{
  "arch": "dit",
  "model": "image diffusion model",
  "dataset": "rendered rooms with furniture",
  "train_examples": 145000,
  "image_size": 48,
  "horizontal_flip": false,
  "conditioning": "none",
  "objective": "epsilon",
  "cond_dim": 192,
  "norm": "layernorm_no_bias",
  "activation": "geglu",
  "mlp_ratio": 2.67,
  "head_dim": 64,
  "fused_qkv": true,
  "qk_norm": false,
  "inner_norm": false,
  "patch_size": [6, 6],
  "layers": 8,
  "width": 256,
  "positions": "learned",
  "optimizer": "soap",
  "beta2": 0.999,
  "lr": 0.0021,
  "beta1": 0.95,
  "shampoo_beta": 0.999,
  "eps": 1e-08,
  "precondition_frequency": 20,
  "max_precond_dim": 512,
  "one_sided": false,
  "adamw_lr_other_params": 0.0012,
  "grad_clip": 5.0,
  "steps": 7800,
  "batch_size": 128,
  "epochs": 6.9,
  "lr_schedule": "cosine",
  "final_lr_fraction": 0,
  "warmup_steps": 230,
  "weight_decay": 0.08,
  "adamw_weight_decay_other_params": 0.05
}
Rows from block 3 of a small image diffusion model, named by matrix and row number. Rows with one number belong to one neuron. Each number is 500 + 50 x the weight over its row's rms, rounded and kept within 0 to 999. All counts start at 0. Numbers have three digits each. After the name is the row's rms in percent of the matrix's.
After each neuron's rows are labels from the 100 images, of 14976 (inputs lightly noised), where the neuron reaches its largest size: "responds to" is what is common among them; "lies over" is the class under the peak. Only what is clearly more common there than usual is listed. The data: rendered rooms with furniture.
# gate: MLP gate (model.blocks.3.mlp.gate.weight, 672x256), inputs 86-171
# fc1: MLP up (model.blocks.3.mlp.fc1.weight, 672x256), inputs 86-171
# fc2: MLP down (model.blocks.3.mlp.fc2.weight, 256x672, transposed), outputs 86-171

gate.513 103:461525543447496519431413602532544533450460488557474518443516531545455534560525562535496509551592477434515567588387482482500485464490575516476513429381504508518501526530571508559494558458495547532515496443507500418486481494494452559485501535440448444546529547
fc1.513 103:585458463490526436522481476510487477530566421462477555571447470449486442486552467478553495473403550526529482442617519506500520493482490466555402639614465501503512439546426590479446428541541456526541543563591484570566546506492452525607461446515572532443479431
fc2.513 093:500504483589498550559497538545524512385486492464466571518530453408507480521487494527447580523450463482507488462406498464580453559543399522427503495595488491480529436554622500469466560410564423399392448561500467486456527402483586531514512479530512481496506605
responds to: floor: crosshatched
lies over: floor

gate.149 126:443554630474516522422586433422475406543580514500517435493470454483440510479469487435498456592546522537539497563497495497492471513429460581471490507468462597519456598447488481557405589511517439509530507400543519528537575529500495504422456527422509471531521432
fc1.149 107:498517498439555502551435539456486524460501530447492451500491508490541464520538511488543461476431445472477534606447516597517397413607556509487514530561455443419454440452566443517403474533529517473485506551545483458399469498470498476573570497534540544478442442
fc2.149 106:586491464514444534557522574531474424430467525538491632474501463420519455572502506522501530507439443471478435476497573501543462496462505552453566434580456459536503504516549462475626459450414515445520501554437471521496506412536496496545560523474558477477516560
responds to: floor: crosshatched
lies over: floor

gate.427 101:503449491388485532537420436590455523480547514564496520487517517517461494542556598564584502492448487546576512507510496565438482539561598445517519502486498510468508450472533518429565503579431519646472608500505493508488549472494369443503533480504473464459486545
fc1.427 109:545508486488518571436457515593496541590530469507449492528485499437524554517550533511535522489479515384472508456450508530499463578449556448448487481528530534525548519558509536378542442484536494481457481464513435408570495464490450606427428536500477532425551457
fc2.427 094:548498570418442517533404471443518470689426438499541418533497548476565517440520518401560445475547503485462429547589460519445447428504517486539558480499530569486596486394448417485464449491473449515472386464499532527472503497556572561502511519486481454472534581
responds to: teal walls
lies over: wall

gate.402 093:439420497555465513592557558412501466470502608526486512531486504530418542547536595455394514469485511487592483597524466555442480462499482470517511478532458496540468475475435434618425543446590474508500602480403572503471491531520484479450518493527446489468474413
fc1.402 108:467364482528532505575587558550549398456478512531467567567521502513478575519575494396456625512442524572517541545491469476516466477550475508479503481474477453415500543523570491581486521476538548536515594516495564603477430498501470513505487544503524503574489480
fc2.402 093:477490471545486464585559499575487516449479569467590447547523622524473554521523483474622539481530462558553535474566485455475513453480486513505486484502509470474463456551465508341552579541418489501485536457521351485445469499506508513600492535546431507434502584
responds to: teal walls; green walls
lies over: wall

gate.468 120:462442438484540513495451495583574447530554448556493539578538474507464525604500531526488505535507595474490561507472498608472446496585596473398489506506533481525450456502433549419477500533442434566458425460502504555515482460564483547438482408507518584461523509
fc1.468 116:514492473559432477501525489474537591578517462504486470457558543521464436575503532589496467515548590463478563598411544521507469469528572481402505521436552581443488482490429562401550436515496378442451490549474511601444597460511416509455496436428460561547479489
fc2.468 109:469487528546592517481481461537506527507470524487393518428446480583439491566510510551470453523488500534591470480489472531521538460469470537566527541466563533534443576514402577390547492469473462459470528464638442551454525574548545546508468543566503532566526474
responds to: floor: crosshatched
lies over: floor

gate.284 087:504419582514529495462559524415410525630617547500569463465510429491489489452474566526509440560437505557560530599547569535434519522517558442542543441512441550524487539501528452526553570513533549458502476481586564498460496460499484486444523569485454470511521470
fc1.284 079:551494445525443487483526555522487475515465401512472465464404522547501504505419445437485510464445559437442408590561419518536508436527417439574477440510558462492534519572443550489585489503453498529369572523469444414462510489513460495570474508556503495509521542
fc2.284 071:539430450489462487490551469442515453517524494521515466563508536552482498449467518481545480484483532445445572498535598539441598482486514531584501479425583453458620533452503495535513435474579571531492509522619562513478444551545488521482495476555491485545472411
responds to: floor: crosshatched
lies over: floor

gate.406 080:577551539548489493505419512566468496488469524483598530473566525527523499519540514481535438492465460383460507537510571490555479534446438517516619557495501484573469495413526504480519516602497542543495487513496508506452505470470502507472491481520555564507548482
fc1.406 098:517523471522480463534566514453479560484537489500440508563549521482546485420450485566426589515449454538430458520504459416508469434578512482523468457552534489422445557530493545521414630518533491419564463468510502425555515532537393497600492410534501422553486512
fc2.406 085:472515520483506557515558551529512486547386485572541562550392441412586496585507524453488475506526517637479467489532500510463561503495479505499449458520472524432571518500522439510550527502451502475446494566522511589504441567463455516488511463486496484559497493
responds to: yellow walls
lies over: wall

gate.13 088:519572537386555548595618544464357463507413515527464489484544607518598537458523491423488467489463610542565448469381573487471488436563513580562428544559554471536593558549519555470505472573451538480557519498548578513559481379581534563561546505499506495577495492
fc1.13 117:589532519515451488469454448497469462525480486485552490475490499499528519559504427516507577471479423661550522443486466482494568441533515469526588492446445512500550578471509483538427483447431482497511458475471472447461496520623581465563436428525505427513435496
fc2.13 101:514416468427509479557558423531435521508476459512580455520542505518536488474516531497538550422531539424476510621511611391492451499465498512472459474493489535502415491565469448491485497444546575416534452462404482504562476543556567486530468576439480552397499537
responds to: teal walls
lies over: floor

gate.631 121:538496556463428431558525517474481525516563535432511538463481522532516396455544466526604471502558493548490440496523351490503446501488493491477517465483488520457434490438524494536480498583546526420541478500509411451600571529541436456496411374559514449477510427
fc1.631 136:513475569527455432511549496436518454514539467440522502623481427492555537526524586521526381568513402469534471465575488520540476451429504496552499421452528525530461487515486467543479515538477469523526535473519482407406468553537516431555509401533465420597534516
fc2.631 114:520472514517533527561676559562511509389508544411507573419531494478521451542495503471542428498532569643579603473527601496486469578431518525388495491460468428536507613406457560472549538449494485450525515482582502535624455482437400541457469505515537530506470574
responds to: yellow walls
lies over: wall

gate.519 110:543465452567397578419474528444491517488482462551459467543528485538575503521522507538487493606545582546550487533458516527592397469524488526443515529560519506399479573415435477524428579549530427524467516521465568564489463451491445436499518511420486537480487413
fc1.519 112:497543444492489551491579538366504493454549428543511449641444516562423490430524504554558491538561614511537477532459526472602425576511528573487399527520538487472488532465458534621457622525579417542432515401454546500584487534529471466476439577462512535512473449
fc2.519 102:454446448536548519470483497554523501464451556490578627527413508542468433472490493557451480566565514499552511452509397512444434492502518517440482540494448493524490509621503412471500541510493485526467550521510403524508457416455435480552494474496492597483475590
responds to: floor: crosshatched
lies over: floor

gate.529 094:416446432520501477394532541491568459459526511516489495517553536523452562474489510462514589533499429509499483454491598509480457444548425491470462551438596469487468505568511428398523518516503443566425588427506522456540433561526494507453517518520482546526583432
fc1.529 092:477538442602540467464521469496488509522504514443501548430542637504474545488480461545407452533478437606492469483468660543398646430531486457576404470446476454576516522535516526448602380502449474522536545421469644507480529484544433542489482451474591582504496507
fc2.529 091:435555453481478510499490571558575541460486479579520520527561540608480498543534549506425409537576514495547498482588445483440540445537579543429502512448529537519455505451486551537495571530495496568374533484442524482540602481431455417491492511507483582530470550
responds to: teal walls
lies over: wall

gate.152 130:557505452514539555489523550535581578547403476540551526514558590444585453548487433499474560507485460595515512517437480496537559547419571527508426517475615523509567472479488494391635600539434524616522480508458517471544459510530496543509550496486521518529524550
fc1.152 111:490520520526494400579455434414462458425496496488456403507411459537465457508428536563435508473471511454476542516463485505511465452559439561510554467518459457467508608451473522515367410413500459380450479453499497555381502479431483471511477501493477601480485453
fc2.152 132:447501538480494553499444416499457471451502488443553484547510520463579411482414523453573490488473516581459527497573548559466546525500504546557458515405506489503620496528491510542428553509512488567553498478599464519431521508519529499524454450522510550474597448
responds to: door; teal walls; green walls
lies over: door

gate.270 182:532500499634495582506562422528559510454471495479481584495529562490527575483528462497528592489495485586467502499523461552532509457416498504500473540547550462535599512474461570466519447578430522570543433466528448407498465580598472480511503577534473453528504434
fc1.270 104:604605509484524522554464534570540548512484487538443533589474602514481569587536402469527535462529436404527522560418466487525428500475512501561557335548585475438589524374401564535444468492547498622509398467565390520484528500501503466497494545505498484545484474
fc2.270 141:584507508347513470432472481403475470432500511549566438587461531538525589488506494488470469451505558458487515533555535498457489517483556561483585491518581514473525483526634455479512523434471402542581462506509546493461469491482467505486555558492608440501510559
responds to: door
lies over: door

gate.260 127:541453474446471489401449609534515452588527516476484425486510483499587506584476585565502544468529629486483499561467486589520458519556487482459513539483497477389481377391469570387536548542515459464482510507504471519436472433391502473518514437496471536424529523
fc1.260 082:512465532483386474472577536462462500516470467538545503487456424473633536489459588493472505489590626486491483486495486521540552528522454490467442506478511489431441390576551570460549445497539508483551621519483516535487529490448498463538615521458515575443523462
fc2.260 103:499471491486534565551554566553449508527492554424486569488487538516594460501599570511531485513616531531446474417603494558491465586529505472491454555428454552539473517657420479545490448490485565434511575552499497445520472566531418445552482541470512546485469464
responds to: window; orange walls; yellow walls
lies over: wall

gate.129 076:480596477552447435498437428567475493532502499511481536529468503509512576451491568502445464457595533350518491486426464537479533455473543547510459558519388533519500529520490495535484460441504520504565441474510435450457482516522488504511468562541596487434434556
fc1.129 084:482522503514449465462411462518401461393635511513496538449475458562525443492472518510544483598526514518533503537478439517499491462575560435408453507429555522439530477458552431560567484505497455496414520467487462559421611485526461420521536455428443482497412443
fc2.129 075:410478559431449561587489424461479593478438430493449522464448511460588607554497452487468511522581544482511483533478525436470518481443557503492447435517408500431494485472570527487584569431466503484505499569417587494472442499475515404535465565411462521505522449
responds to: window
lies over: window

gate.665 091:520521497570502481564529460491613537565500490483562534580547596519519526553578452503574469499424489466520499623454597544495459527502486456465530537519513442522481507471421608474497502538498519463430524532501514497433554453448475510510591543550493499565461505
fc1.665 107:465550515492454395385506513532439489436479526529492530503419432500469556574502562512508414433520508456581453501561520621552577469458545577453459420513535553456512454491500634439497468503570522507441464465506400561449406491495515537528492554428616468476524462
fc2.665 103:483540486432580616400524484443513524530565492438434467583444483492449467471504539548490631452509472459592429477488530415491484546472468627513505456482507443526451429474468477526489478370484546460499479508392458411441547520437543480502434505365486535533436558
responds to: teal walls
lies over: wall

gate.61 120:472545509505476553449493467524544494529425579499459504585562599568447490509505419563478475589597634529513462555448473587579403405513472523425574515568524497495497545502433501535528546559522525422388526392435523480544478576521566470412418521414520464469415461
fc1.61 115:456491526500578511477479469557511490457419522509502494454501572473482403519567550506448542517533551558435575559505380436594447455497544520509470496518470485475510459451517483508566556488536570458383522493445505498552402491465534407437418623498508437462455506
fc2.61 129:462439467509496509590518539525535538493389547500508505480574437601511499536461462501462510486469480541596494442527524554580637479503488535454479459479460439529546530515534508426534431455444549456525552500402478429572567450503481528540414500489449501497509459
responds to: floor: crosshatched
lies over: floor